config.yaml
dataset: "synthesised imitations of 52 everyday sounds, one a clip"
train_examples: 39062
encoder_num_experts: 16
encoder_positions: "sincos"
decoder_norm: "rmsnorm"
decoder_mlp_ratio: 2.67
decoder_parallel_block: false
decoder_prefix_bidirectional: true
optimizer: "adamw"
lr: 0.0017
Rows from block 4 of the audio encoder of a small audio captioner, named by matrix and row number. Rows with one number within an expert belong to one neuron, the router's apart. Each number is 128 + 32 x the weight over its row's rms, rounded and kept within 0 to 255. All counts start at 0. After the name is the row's rms in percent of the matrix's.
Before each expert's rows are labels from the 100 clips, of 14976, where the router gives the expert most weight on average: "responds to" is what is common among them. Only what is clearly more common there than usual is listed. The data: synthesised imitations of 52 everyday sounds, one a clip. In brackets: how many of the 100.
# router: router (encoder.blocks.4.mlp.router.weight, 16x256), inputs 0-51
# up: expert up (encoder.blocks.4.mlp.up, 16x64x256), inputs 0-51
# down: expert down (encoder.blocks.4.mlp.down, 16x256x64, transposed), outputs 0-51

# expert 7
responds to: household (62)
router.7 123 [164 152 114  81 119 198  93 122 156 109  98 169 140 131 107 109 136  93 155 151  91 126 141 147 150 183 155 174 127 125 137 119 142 103 125 136 143 165 179 117 155 146 125 108  97 109 134 166 124 151  76 141]
up.0 164 [146 152 166 110 136 132 144 166 160 151  92 130  83 130 116  69 208 115 109 166 164  94  84 103 174 110  96 160 143 173 167 167  92 156 174  72 119  89 148 133 152 180 156 104  93 149 161 145  56 152 119 131]
down.0 127 [102 164  98 115 138 143  72 158 139 192 142 138 149 153 161 195 150  87 115 117 113 107 126 108  75 182 152  94 144 125 162 146 127 135  80 117 122 155 127 165 188 123 129 152 110 109 162  82  97 139 134 108]
up.1 095 [135 144  88 113 112 151 127 148 126  94 132 136 142 133  84 158  74 140 157 101 134 193 137 150 133 166 131 114 109  80 113 104 145 100 112 157 169 142 150 143 140 112  81 113 162 117  81 121 154 163 111 140]
down.1 099 [126 143 103 132 100 135  86  66 107 137 164 137 168 139 130 155 142 108 123  65 112 158 144 205 135 160 126  98 145  59 162 124 156  51 134 138  63 166 107  86 135  92 151 133 176  81 104 143 164 127 123 148]
up.2 060 [ 48  73 151 125 108 127 134 120  51 109 141 145  91  89 141 211 105 125 113  93 123  99 164 125  60  93 130  72  91 128  52 102 129 146 108 143  80 148 134 118 131 112 103  97 118  98 162  80 146  77 137 133]
down.2 069 [137 163 118 102 159 106 114 165 203 173 120  92  65  79 114 151 177 128 191 136 137  95  82 128 138 130 109 160 129 119 122 140 142  79 167 118 125 136 142 141 147 171 115 128  65 124 166 106 100 101 150 151]
up.3 086 [163 138 100  97 126 116 146 130 115 116 112 135  94 152 120  71 121 137 131 163 168 103  96 127 164  37  71 111  90 141 143 154  78 149 172 120 162  73 169 117 201 128 154 139  92 154 141  83  97 123 126  81]
down.3 098 [136 142 116  93 159 136  76 161 124 159 116 161 131 103 152 173 181  57 122 125 132 104 117  88 112 166 124 116 147 136 114 113  94 114  90 110 104 158 116 171 149  98 109 188 165  83 144  73  95 129 130  54]
up.4 096 [140 155 120 111  92 161 108 146 155 137 113 110 132 126  52 124 112 155 177 144  98 195 132 154 133 150 153 116 130 123 155 118 138 130 167 130 156 138 127 151 149 132 108 159 121 105 148 139 137 128  52 132]
down.4 091 [129 111  49 106 106 144  99 116 183 147 159 121 141 182 140 194  87 132 148 107 101 121 144 164 130 146 124 119 158  89 181  69 125  81  88 167 118 161 116 118 143  89 165 161 148 115 139 109 136 158 100 150]
up.5 086 [108 108 189 139  87  96  86 133  89 122 117  86 139  97 130 166 147 149 167 105 126 128 118 102  98 116 143 111  80 215 128 143 131 110 135 115 150 153 127 144 144 139 111 147 150 150 104 160  98 105 113 140]
down.5 106 [ 54 141 157 117 131 150  91 140 163 135 136 173 156 194 166 104 105  79 131 163  50 142 123 102 127 158 190 132 149 129 127 129 111 180 145  94  53 124 139 176 160 114 165 104 157 179 149 147 135 148 149 157]
up.6 129 [159 155 101 178 124 141  95 118 115 109 147 137 220 149 150 156 100 160 166  48 118 168 124 164 129 150 131 105 128  83 109  80 197  83 128 143 151 166 142  58 152  94 128 104 153 113 112 151 166 149 135 170]
down.6 133 [ 71 148 142 137  98 133  64  73 131 157 188 203 166 196 181 142  83  78 118 152  37 137 143 120 108 149 177 137 141 126 139 123 117 122 128 126  64 154 137 155 159 117 152 141 187 141 137 133 145 148 130 123]
up.7 084 [135 134 135 106  66 164  75 137 150 117 141 147 171 111  71 162 142 135 159 188  69 178 126 116 123 165 186 122 122 153 135 117 156 110 166 123 136 171 110 189 153 152 101 167 141  65 143 144 130 144  47 131]
down.7 084 [116 146  96 118 117 166  86 126 143 184 136 130 170 183 149 164  46 148 139 109 117 112 135 175 100 147 129 120 144 117 191 181 161 120 103 136 123 134 129 124 154  96 152 149 103  88 164 142 133 157 114 170]
up.8 122 [142 130 112  98  75 148  67 106 104 126 123 119 173 110  84 142 111 133 111 146  61 178 135 103 101 180 201 111 108 160 138 139 185 114  81 124 162 158 113 152 166 137 142 151 169  95 147 197 153 133 108 102]
down.8 096 [163 131  66 110 152 121 146 161 173 165 121  93 114 148 134 145 122 149 171 131 136 175 105 162 161 108 104 103 158  88 189 160 108 126 129 149 145 139 139 140 116 144 110 116 123  83 133  96  93 132 134  97]
up.9 110 [169 147  91 122 111 140 132 144 103 134 139 146 160 134 126 155  89 124 163  96 106 171 138 160  83 169 153  84  91  76  88 122 183 120 123 169 170 136 151 108 140  81  88 148 151 114 123 160 160 132 122 154]
down.9 113 [ 71 119  70 124 134  99  95  77 123 130 172 169 171 152 131 158 127 116 125  49  85 137 186 151 137 162 181 113 164  86 115 107 149  82  79 153  92 172  88  94 153  72 146 123 178  57 114 108 167 147 126 128]
up.10 073 [156  89  68  91 129 105 160  89 111  92 125 141 183 158 150 135 102 108 130  68 100 168 150 154  59 182 101 103  95  92 101  89 165 155  89 178 142 110 107 106 113  90 104 199 109  99  73 143 152  85 129 112]
down.10 083 [ 90 154  92 190 143 129  75 136 166 163 183 105 116 142 142 133  84 111 173 123 108 142 125 194 133 134 115 100 140 122 137 153 150 121  96 101 104 191 186 150  92  88 131 138 151 117 169 105  97 141 120  90]
up.11 125 [179 155  97 128 122 134 136 137 102 117 154 147 165 143 123 148  80 151 175  93 107 184 134 159 107 155 152  73  88  76 103 104 179 120 129 168 176 134 140  99 152  75  92 143 153 107 121 159 160 152 115 161]
down.11 125 [ 84 124  78 138 135 111 101  75 133 124 188 149 167 135 124 166 126 121 118  69  82 135 179 157 130 157 160 102 136  66 125 101 167  79  82 131 105 192  75  76 144  61 135 140 180 112 107 129 160 121 140 127]
up.12 100 [144 119 144  61  51 160  92 122 113 113 112 140 171 107  88 159  83 124 142 146  66 166 126 133  99 167 176  94 134 138 130 116 183 144 108 122 141 151 106 150 159 122 109 182 127  67 120 120 181 125  92  68]
down.12 085 [138 163  60 113 155 158 112 132 179 152 106 119 144 179 127 184 118 141 163 103 119 147 136 173 154 135  84 106 142  93 187 114 113 129 105 148 161 164 130 109 114 128 146 122 118  90 157  89  91 187 101 120]
up.13 083 [113  92  93  57 117  85 134 138 107 104 149 130 162  70 138 160 103 157 207  94  91 144 135 171 133 146 143  87  99  77  91  90 156 114 138 166 133 145  99  94 135 103  51 161 144 113  50 124 152  97 117  97]
down.13 085 [100 165 175 128 134 128  78  83 135 148 144 181 143 164 162 153 150  85 105  94  98 107 144 137 171 180 178 148 184  86 150 119  95  99  97 130  98 131  67 149 169 154 157 162 133 116 106  56 180 170 148 104]
up.14 098 [ 59  93 113 155 142 126 120 104 123 144 128 123 128 110 123 197 125 123  53  89  80 127 195 132 128 132 109 157 111  86 100  93 121 119  81 157  83 188  97 144  98 107 130 126 125  77 120  88 176 144 149 134]
down.14 091 [146 180 111 152  85 165  98  92 172  80 155 120 137 188  84 122 108 161 142 116 125 115 141 162 184 156 114 156 182 132 122 137  68  91 182  85 104 142 107  66 105 133 165  99  77 130 142 156 110 172 104 155]

# expert 8
responds to: pink noise (47)
router.8 100 [158 156 155 149  94 167 174 172 127 129  76 100 111 156 105  96 146 189 140 153 165 135  91 131 164 104  93 117 172 136 117 143  95 136 167 102 159 106 187  76  97 136 130 104  82 147 149 113  98 125 110 109]
up.0 078 [137 140  93 149 127 149 131 165 119  84 149 123 123 103  95 165  90 125 160  79 125 165 151 188 118 134 112 175 101  93 110  97 102 121 143 162 100 176 115 162 114  76 135  67 164  65 136 175 129 160  76 138]
down.0 063 [158 163  96 114 180  68 133 107  58 158 159 126 116 165 114 119 165 127 150 159 151 147 171 131 110 108 130 106 112 144 141 154 113 157 101 181 120 126 120 124 137  89 127 177 206 192 110  87 134 115 161 123]
up.1 136 [157 106 173 153 163 104 159 117 142 142  92 109  91 176 152  89 144 133  85 168 152  93  76  97 177  89  80 172 114 162 170 170  93 166 115 141 154  82 167 105 116 163 135 120  78 191 109 139 102 119 157 156]
down.1 122 [108  95 127  90 181 114  84 103  90 139 123 137 143  82 118 162 163  60 105 134  82 105 160 117  90 157 158  89 123 169 147 159 134 121 112 155 154 149  84 155 150 152  93 167 121  98 139  67 127 115 129  68]
up.2 155 [153 110 160 140 167  90 155 127 143 127  90 115  99 157 164  96 161 142  89 143 153 108  60 106 175  90  83 157 104 170 164 158 100 171 122 137 149  91 156 103  85 157 153 111  85 180  92 153  93 100 165 136]
down.2 128 [ 91  72 108  86 157 126  97 108  79 115 122 130 144  99 137 158 123  61 101 148  83  89 185 101  99 143 153  82 111 131 115 127 121 124 113 145 167 154  77 180 146 186  91 179 140 101 146  73 123  93 133  61]
up.3 086 [ 62 104  79  97  80 178 105 139 174 104 167 129  99 147 105 157 122  78 125 140 107  91 143 137 161 179 146 119 123 106 155 118 141 108 122 143  87 190  62 174 147 128 178 140 122  84 130 115 211 165  73 108]
down.3 083 [174  91 105  95 148  86 150  87 103  99 164 152 107  83 108 120 100 153 104 111 158 173 128 105 150 137  83 128 107  91 109 113 148 106  74 188 132  98 102  63 105  81  94 148 128 158  84 142 142  76 123 129]
up.4 076 [ 80  98 152 129  71 180  84 128 131  41 168 181 177  89  99 163 149  64  98 133  93 144 139 152 120 144 157 157 158 129  92 100 129  33 119 107 123 174 101 127 151 108  95 135 151 109 107  75 134 138 140 140]
down.4 074 [166 120 163  93 131 123 166 111  88 101  88 126  86 105  90  79 146 153 131 148 130 176 124 136 128 127 119 159  72 163 187 133  98 153 153  91  92  87 149 163 107 182 128  78 140 144 156  78 133 131  48 153]
up.5 031 [134 134 180 107 101 138 114 168 131 123 110 157 102 139 120 203 138  29 109 160  73 138 105 153 106 191 166 156 128 130 121  64 146  59 150 102 152 207  94 118 143 107 114 137 150  88 141  93 185  61 100  89]
down.5 044 [117 134 136 134 159 116 141 153 125 148 128  93 104  95 136 104 114 143 121  73 125 120 141 164  90 141 171 114 154 114 165 113 155 168  67 143 125 143 157 156 109 115 127  90 163 107  88  85 102 169 144  65]
up.6 093 [147 107 125 131 149 102 148 127  79 127 108 119 124  70 117 140 161 130 121  34 143 151 162 117  86 115 143 103  99  35  33 112 200 114 109 177 170 118 143 100 105  71 115  95 153 146  96 131 118 106 173 142]
down.6 105 [127  93  93 141 155 111 140  89  90 122 131  86 141  77 123 139 116 166 126 118 119 139 174 136  70  83 108  96  52 104  73  97  74  67 155 184 195 117  87 116 109 134  88  90 129  73 107  67 151 113 129 142]
up.7 154 [167 138 175 142 120 122 149 119 161 137 100 124 107 150 113  83 138 178 112 217 155 102  69 110 184  95 103 139 147 184 207 173  83 149 133  95 172  90 163 132 140 204 115 119  95 153 117  99  79 125 133 145]
down.7 155 [ 78 124 134  90 151 103  64 116  91 150 125 153 165 100 151 165 140  68  79 129 105  80 149  98 118 159 142  81 137 177 154 172 106 120 102 130 117 140  76 180 176 192 122 166 140 113 134  90 127  98 124  79]
up.8 147 [156 144 179 148 139 119 132 120 177 136 101 109  96 178 133  85 163 157 104 204 170  94  98 103 182  80  89 146 168 185 187 181  75 158 140 100 157  77 125 137 115 205  92 112  97 142 107  91  87 136 139 130]
down.8 160 [101 105 138  94 146 116  91 141  74 153 135 155 143 119 148 171 131 104  68 121  89  84 181  97  99 149 134 100 120 158 160 150 118 117 118 145 126 123  82 186 153 183 134 172 125 105 115  92 140  88 143  89]
up.9 128 [181 117 162 134 174  92 153 133 131 128  76  81  89 135 115  68 152 140 112 177 165 103 111 100 157  71 106 168  97 170 164 166  58 159 132 131 148  69 174  97  81 180 145 118  87 166 100 154  72 107 156 137]
down.9 130 [ 91  97 111 116 147 123  81 110  68 158 146 145 168  81 134 211 105  78 102 136  66  77 180 120  98 128 161  73 114 151 112 155 142 101  99 162 141 153  91 160 175 160 112 161 130  96 143  86 156 100 138  80]
up.10 069 [175 148 134  80 137 150 125 124 154 140 102 104 128 147 164 126 129 160 137 164 167 105 142 110 125  84 122 148 121 124 149 136 122 147 150 159 126  72 104 103 112 114 107 131  89 145 124 165  68 138 153 160]
down.10 112 [124  92  76 110 129 100  82  56 115 109 175  98 184 167 112 172 138 136 132 141  94  62 178 131 112 189 169  60 119 185 112  99 147  97 116 142 156 163  84 145 202 140  61 128 128 105 115 109 168 121 163 110]
up.11 116 [ 85  95 145 121 149 106 111 100  91 153 163 139 125 137 146 122 121  61 139  92 119 104 122 112  54 191 168 137 104  93  80 136 184 105  79 169  87 154  88 154  99 116 127 209 125 150 119 139 134 107 170  85]
down.11 116 [112 189 156 139 184 140 135 152 107 187 114 157 111 130 161  96 111 100 120 148 140 100 145 110 137 145 111 202 173 126 191 138 157 162  77 100  99 103  91 102 124 140 196 201  74 170 128 128  74  79 147 120]
up.12 075 [156 136  91 152 128 159 153 152 152  96 173 145 133 109 158 157 121 164 166  62 154 155 121 205 138 153 109 111 104  49 136 126 142 146 146 130 124 154  73 142 157  92 133 110 166  98 115 149 143 120  71 114]
down.12 085 [133 106 139 112 117 110 122 135  81 149 101 118 115 118 132 105 146 138  88 160 123 144 128 115 160 104 105 116 104 125 130 166  94 159 122 183 129  85 112 188 147 153 129 139 115 106 100 107  94  90 119 104]
up.13 141 [172 126 160 155 145 112 157 147 144 116 102  93  83 144 125 101 156 150 104 166 169  89  52  90 164  92  91 139 107 173 159 188  58 165 155  97 139  93 150 127 109 165 125 107 109 180 112 123  77 111 142 130]
down.13 140 [103 100 131 101 154 117  83 124  77 132 123 136 146 100 139 173 134 101  97 131 105 116 170 117  92 141 155  81 133 190 146 166 110 112 116 144 133 146  66 188 175 164 106 165 116 109 126  75 132  94 135  98]
up.14 091 [147 177 124 114 111 154 107 190 149 100 148 138 137 159 129 132 122 123 173 130 119 153  70 148 173 140 121  66 167 143 120 120 122 140 164  85 137 150 132 178 147 162  91 103 138 158 173 105 121 163  95 129]
down.14 095 [148  79 155  80 127 138  95 129  67 126 106  94  72  80 119 101 150 100  85 163 128 106 138 104  86 120 124  67 100 152 164 148  82 160 159 181 173 105  93 182 125 163  82 171 145 100 124  69 107  64 118 101]

# expert 1
responds to: quiet level (77); bird chirping (38)
router.1 135 [ 81 114 111 163 166 105 105  69 101 156 174 147 178 109 164 125 128 108  81  99 100 112 192 128 107 148 155 102 137 154 105 108 155  82  88 153  93 156  97 144 145 123 153 143 155  92 100 131 160 128 189 132]
up.0 083 [111 188  99 174  74 163 120 114 121 121 150 144 149 163 146 112  73 117 187 131  92 169  82 183 119 156 148 210 126  95 170 121 139 151 149 119 116 183 202 154 109 132 125 126 111  90 174 121 153 162 122 134]
down.0 083 [ 84 132 145 132 130 143  86 113  95 123 146 195 144 111 103 164 156 107 119 116  80  96 165 125 124 159  79 151 174 120 136 200 122 103 140  91  65 174  82 145 187 159 187 122 103 105 105  86  95 168  82 118]
up.1 135 [ 86  97  92 120 137 110 129 111  92 129 176 166 189 102 163 181 120 106 147  84  99 136 156 127 100 175 148  95 115  85  76 109 169 110  62 150  98 155 119 126 121  91 114 133 191 101 107 109 174  92 141 143]
down.1 130 [ 74 182 143 184 132 180  68 113 160 173 184 127 154 204 138 127  82  96 135 135  69 100  99 128 149 175 186 135 175 139 152 178 155 134 146  71  86 136 123 119 172 122 175 122 113 146 176 139 147 169 103 131]
up.2 091 [126 154 189 162 123 115  80 155 109 168 142 120 137 140 107  76 160 121 105 157 130  85 111  70 148 137 136 109 165 179 153 171 100 126 147  55 110 105  81 142 174 186 142 165 133 200 142  80 104 119 111  71]
down.2 087 [ 99  94 150 130 163  74  76  79 116 131 153 141 166 162 132 176 123 113 107  95 105  81 138 101 110 132 132  84 108 156 143 146 152 127  60 162 119 133  97  93 166 149 101 136 190 125  77 156 145 119 175  92]
up.3 079 [125 164 123 112  75 164  88 115 116 140 103  99 127 163 120 123  73 156 166 158 126 163 123 138 120 127 141 143  92 171 129 127 130 114 154 128 156 133 170 142 169 129  79 163 108  93 191 120 148 105  99  95]
down.3 092 [131 135 124  98 166 144 119 168  95 167  76 177 110 128 162 129 172 103 105 136 141  84 124  82 142 126 107 137 130 142 159 239 125 125  91 125 143 161  76 189 172 180 160 134 116 121 120 116 140 107 133 146]
up.4 124 [132  75  88 149 137 156 153 140  95 102 166 101 129  76 142 145 122 185 155  94 169 168 152 166 112 125  99  91 108  84  89  79 135  93 162 159 126 138  67  94  92  90  77 106 172  83 102  79 122 107  99 142]
down.4 109 [ 83 119  81 188 169 127  92 128 119 184 156 134 149 166 151 149  88 106 102 108 122 114 134 179 105 151 123 135 116 114 140 211 171 153  63 143 126 131 149 138 176 135 158 136 117 112 134 126 168 121 175 120]
up.5 080 [107 184 109 169 114 135 105 133 146 136 113 160 122 172 110 104 139 118 149 126 130 192  99 176 177 100 122 214  87 123 170 140 126 127 118 104 106 175 146 180 158 147 141 141  72 150 133 138  95 163 117 141]
down.5 091 [134 140 104  92 143 145 122 113 127 169 163  76 166 159 158 172 117 152 111 131 137  89 139 132 117 119 105  56 125 166 129 178 115 111 113  85 110 136  49 186 152 188  81 129 141 110 101  98  92 125 138 155]
up.6 165 [ 81 111 136 104 166 124  69  95 103 172 150 158 158  98 181 151 147 113  81 113  97  74 166 111 101 172 144 104 165 146  88 132 141  92 103 158  64 133  83 112 151 125 172 150 152 128  91  88 126 109 144  80]
down.6 156 [ 52 119 106 159 124 145  71 106 119 136 198 109 152 132 134 184  82 122 129  94  72 157 207 161  94 152 161 131 137  84  98 105 182 105 136 141 132 168 111 103 139  86 116 133 121  93 138  95 198 134 129 129]
up.7 080 [157 181 128 154 112 143 109 173 176 150  47 123 132 174 185 104 164 157 123 173 150 117  96 137 148 130  84 167 144 160 154 129 125 165 159 105 106 125 111 144 124 163 125 148  88 131 173 135  73 164  77 162]
down.7 084 [177 118 150  93 108 144  95 134 156 160 154 135 107 154 147 156  95 144 125 111 162  92 161  94 151 131 120  85 201  94 147 152  99 125 141 120 138 130  93 143 111 120 164  85 152 126  77 143 147 142 160 154]
up.8 068 [142 176 191 155 109  66 109 159 148 168 119 135 118 183 137 120 137 102 128 192 156 139 112  61 120 154 121 122 133 180 160 141 102 168 134  90 152 123 134 151 171 137  99 132 117 156 176 107 111 129 115 123]
down.8 094 [129 137 158 107 149 106 131 167 111 119 133 132 143 143 111 162 157 155 116 124 125  87 136  76 103 167 112  48 132 178 122 184  71 118 103 102 103 185 101 177 179 195 108 116 169 132 104 116 114 152 149 129]
up.9 059 [142 148 132 108 159 165 140 148 131 104 143  70  93 133  84  96 153 146 173 185 184  86 129 124 111 126 108 176  93 105 137 136  61 146 209  92 160 150 158 141 136 143 114 106 123 129 124 111  98 165  73  93]
down.9 061 [148  89  88  94 151 122 118  94 102 121  90 149  74 141 116 141 205 109  87 132 138  53  95 134 159 119 167  97 159 123 150 122  69 124 138 139 115 130 100 151 171 178 134 107 165  98  91 145 112  97 177 152]
up.10 069 [136 136 132  98 124 107 134 132 189 137 127 108  65 143 147 141 111 122 126 157 104 101  96 103 145 128 149 168 145 160 155 154 118 158 124 131 151  87 195 172 156 159 136 108  74 145 149 236  85 178 174 165]
down.10 076 [107 102 107  94 125  81 130  80 122 122 125 125 167 135  89 155 144 111 100  39 107 143 128 151  91  93  81  62  72 130 104 144 110 129  60 156 138 147 120 124 115 135  73 179 154 113 101 147 142 108 214 111]
up.11 088 [116 107  99 135 121 115  89  97  69 142 161  97 145  86 145 162 122 146 114 104 147 153 139  89  82 159 123 106  98  80  70  68 150 123 117 172 144 163 135 138 178  88  80 149 167 119 114  69 109 101 143  92]
down.11 103 [142 132  97 167 133 154  80 138 133 174 126 127 194 167 157 151  91 137 149 137 109  99 141 130 151 186 149 103 143 137 152 178  88 103 184  89 116 158  86 156 177 185 124 140  77 106 173 122 120 155 102 155]
up.12 081 [108 180 144 158  81 164 100 140 140 165 116 157  87 168 150 121 136 128 138 177 101 133 114  98 137 163 105 187  70 136 128 141 125 198 135 103 109 115 178 180 144 127 129 154 109 135 191 147  85 108 115 115]
down.12 093 [130  91 156 123 128 134  92 176 127 141 123 121 159 144 126 160 156 119  99 127 120  82 139  78 128 116 109 105 151 169 136 146  84 148  93 102  95 164  93 185 170 151 115 138 142 103 104  87  89 103 148 115]
up.13 087 [114 192 133 131  86 182 122 167 145 142 104 152 137 199 110 136  54 112 174 167  98 149  97 140 135 138 121 209  82 131 156 117 152 168 141  85 113 152 180 195 156 142  98 142 101 103 207 146 127 126 114 112]
down.13 093 [132 110 180 106 135 154 104 146 108 158 109 144 161 140 158 175 140 129  93 133 110  75 156  89 116 158  95 113 155 169 145 177  91  72 159 107  85 153  48 164 168 123 159  97 131 109 128 104 134 154 110 137]
up.14 085 [107 123 127 146 132 151 108 185  88 130 160 152 170 128 130 159 163 136 130 107 104 124 161 135 113 150 123 117 119 103  95  95 147  78 153 129  99 187  59  94 138 122 115 120 163  90 156 123 191 123 105 110]
down.14 136 [ 88 114  86 170 146 114 122  96  98 113 157  87 187  98 156 183  60 106 165  76  82 178 182 162  95 137 140 117 110  75  91 145 197 108 125 153 135 131 105 102 125  93 112 110 145 109 125 109 148 110 145 130]

# expert 11
responds to: clipping (40); text has "clipped" (40); vacuum cleaner (35)
router.11 156 [ 80 136 181 126 153  85 135 135 134 157 121 169 112 144 159 123 136  69  92 140 121 102  79  65 131 186 136 136 145 163 141 159 154 172  81  97  77  91 121 153 185 137 165 137 100 157 153 123 121 111 167 127]
up.0 100 [188 142  98 101 129 143  89 132 124  91 154  79 157 115  83 143  97 154 171 139 112 153 134 149 159  89 159 102 135 138  94 102  74  80 173 113 145 161  91  95  81 125  90  97 131  89 121 147 118 149  92 110]
down.0 075 [137 123 180 170 144 110 129  66 141 159  94 123 165 109 111 141 166 138 106 131 150  85 156  97  70 134 138 112  71 135 146 181 186 161 102 195 113 147 142 119 141 142  99  91 113 160 146  92 137 121 130 135]
up.1 092 [145 140  82 174 103 153 150 141  81  83 167  82 129 150  77 167 112 161 165 127 157 134 134 157 105 119 137 156 105  78 138 162 114  99 169 105 145 116 116 134  87 140  80 110 143 117 115 168 158 130 126  98]
down.1 098 [ 92 156 160 135 160  99 123 147 193 149 170 102 150 134 105 105  88 125 140 113 128 172 132 140 122  94 156  45 172 101 129 127 140 149 128 166 134 119 163 131 118 128 135 169  92 141 135 131 157 178 114 117]
up.2 096 [118 131 105 160 120 131 139  73  77 118 154  91 115 127  82 137 128 106 137 161 149 160 174  91  52 109 152 115 112  94 108  88 136 150 155 167 180 121 171 113 150  83  80 186 198 131 131 147 143  95 116  98]
down.2 084 [125  81 111 114  97  78 117  93  99 126 116 159 167 118 119 140 152 106 125 130 132 163 132 140 106 107 139 140 100  98 112 107 193 102  86 151 128 158  89 153 170 126 121 168 127 135  98 102  72  66 153 109]
up.3 095 [140 170 144 168  92 199 140 150 114 141 131 141 127 195 117 128  60 131 189 129 149 147 107 136 165 133 122  89 190 129 149  82 122 127 147 121 141 156 154 122 122  93 139 136 126 105 162 109 143 174  53 102]
down.3 102 [101  75 114  99 157 133 169 114 139 119 137 164  83 179 151 152  84  57 110 108 108 149 132  85 140 131 175 158  53 103 129 164 141 131  74 151 111 121 144 140 157  92 223 113 126 129  87 114 166 140 131 129]
up.4 115 [ 80  99 135  25 145 154  96 120 128 106  93 157 162 117 165 169 161  92  90  99  66 111 199 147  83 146 161 132 125 137  92 100 152  91 136 155  51 128  62 127 170 104 123 124 129  91 102 138 153 162 146 100]
down.4 117 [154  53 132 170 184  23 178 140 115 119 134 114 124  75 125 121 145 131 146 141 152 131 114 149 114 110 105  80  97 119  83 153 148 183 140 206 154  76 161 129  98 114  55 141 151 165  70 129 111  72 203 135]
up.5 115 [120 124 114  61 127 102 118 124 134 140  35 181 102 115 138 135 124  99  85 139  59 134 105  83 117 182 132 149  93 144 144 150 172 170  94 135 102 129 193 143 186 173 163 146  92 140 113 167 133 112 134 128]
down.5 107 [106  66 141 188 164  77 155 140 119 105 122 128 103  80 116 134  89 129 149 101 148 124 137 143 106 105 127 119  67  96  87 143 180 177 142 178 134 114 160 109 114 102 119 115 145 194  62 105 130  65 190 156]
up.6 070 [156 150 148 130 158 180 123 125 109 141 196  82 167 133 100 103 108 161 177 117 175  75 161 173  99 139 133  82 168 106 112  90  90  91 160 117 134 103  96 119  95  87  98 137 164 107 163 110  81 114 116  99]
down.6 068 [130  77 163 168 108  83 100 141 114  96 141 140 144 109  82 156  94 110 146 133 123 136 137 110 131 120 125 115 110 113 138 162 185 146 109 167 119  52 128 124 162  94 165 160 214 184  82 115 159 103 173 176]
up.7 078 [144 107 116  94 126 147 126 120 100 151 157  72 119  98  86 114 158 203  69 105 170  77 157 157 140  92  80  74 118 128 111 132  89 111 167 150 183 119  82 140 131 132  90 145 128 129 128  59  91  94  57 112]
down.7 095 [133  89 142 126 122  87 162 166 160 110 100 137 162 105 102 133 167 132 133  53 164 123 124 110  93  98  98 140 130 113  98 129 152 164 143 168 128  69 140 108 134 133 107 105 120 158  94 110 116  92 163 126]
up.8 085 [159 134 121 115 149 141  95 148 159 115 124  89 164 118 106  97 110 188 142  95 154 101 158 161 195 104  83  49 162 108 107 103  89  76 147 108 133  91  93 114 151 107 113 144 163  99 140 116 125  99  73 120]
down.8 087 [140 148 115 152 103  91 173 173 109 127 116 110 103 113 106 100  69 149  98  91 153 153  99 132  92  95 113 123 143  91 111 109 137 141 161 155  84 126 200 138 133 113 106 138 157 162  76 126  77 116 193 191]
up.9 162 [119 137 156 158 178  84 153 150 150 149 143 122 106 152 174  79 162 109 102 144 167  69  83  91 162 103  98 144 138 142 162 151 111 149  98 104 115  79 133 135  93 143 157 151 104 199 112 106 103 133 173 142]
down.9 160 [169 101  94 134 111  98 190 129 136 107  92  97  70 129 136 102 108 153 123 109 198 144 125 156 123  83  70 128  97 100 123 121 145 170  96 176 128  72 127 106  67 130 119 114 158 156  60 104 129  78 161 158]
up.10 071 [184 116 115 163 163 139  76 114 107 123 146  97 188 133  83 170 154 153 149  98 160 111 158 158  88 109 139  92 156  88  91  69  95  62 141 153 147 159 125  92  75 114 107 111 118  92 105 111 138 164  93  73]
down.10 077 [ 82  81 156 134 180 104  83 116 126 123 177 127 138  88 117  85 122 140  69 177 135 145 152 160  96 130  92  85 102 185 120 202 150 130  74 133 112 111 107 175  86 140 106 149 113  85 110 182 118 153 123 117]
up.11 065 [155 135  64 198 177  95 178 117 167 104 167 113 127 100 109  86 110 131 203 135 153 143 137 155 146 154 103 144 107  91  85 176 139 120 129 152 137 134 167 109 120 133 108  85 142 147  97 208 133 102 139 185]
down.11 082 [113  77  87 145 151  75 109 108 130 159 152 106 131 162 128 150  51 110 136  96 141 182 103 105 109 136 111 148  88  51  94 155 181 130  89 183 142  92 144 112 129  82 193  93 128 132  99 136 141 110 138 168]
up.12 098 [123  74 138 166  98 126 134  85  67 111 192  77 120  92 159 148 117 126 177 115 160 132 152 128  69  76 147 102 128 116 106  71 136 134  92 148 177 168 122 118 100  60  84 111 138 153 146  57 143  91 136 156]
down.12 108 [153  93 153 100 139  88 162 134  95 156  87  94  92  89 120 117 168 123 122 150 181 161 108 137 112 108  91 108  75 110  99 129 181 120  87 172 145  70 145 143  90 100 129 155 169 163  98 100 155  84 141 163]
up.13 079 [146 128 121 105  80 132  81  97 139 104  90 117 111 126  51 124 125 119 133 165 103 131 134 146 131 149 129  73 114 119 132 140 142 126 147 137 170 127 140 114 157 150 124 164 131 128 130  76 153  87  73  90]
down.13 085 [119  90 165 138 131 120 183 147 142 155 120 143 169  92 129 138 107 152 134 123 139 155 129 148 106 112 114 164 130 115  60 135 127 132 147 187 121 123  87 140 116 106 140  89 149 139 111 129 149 137 130 147]
up.14 074 [161 137  91 107 146 176 108 144 114 134 135 112 100 125 136 109  77 126 149 152 161 152 160 202 143 124  94 133 104  92 134 115 129  91 110 180 130 123 139 111 134 113 115 149 103 110 107 149 144 113  72 164]
down.14 062 [140 109 140  92 129  69 113 144 214 163 142  64  85 114 139  71 159  86 103 168 119 140 121 162  93 120 140 129 139  94 154 196  87 100  79 100 185  94 124 108 107  97 127 166 163 136 187 188 129  95  90 150]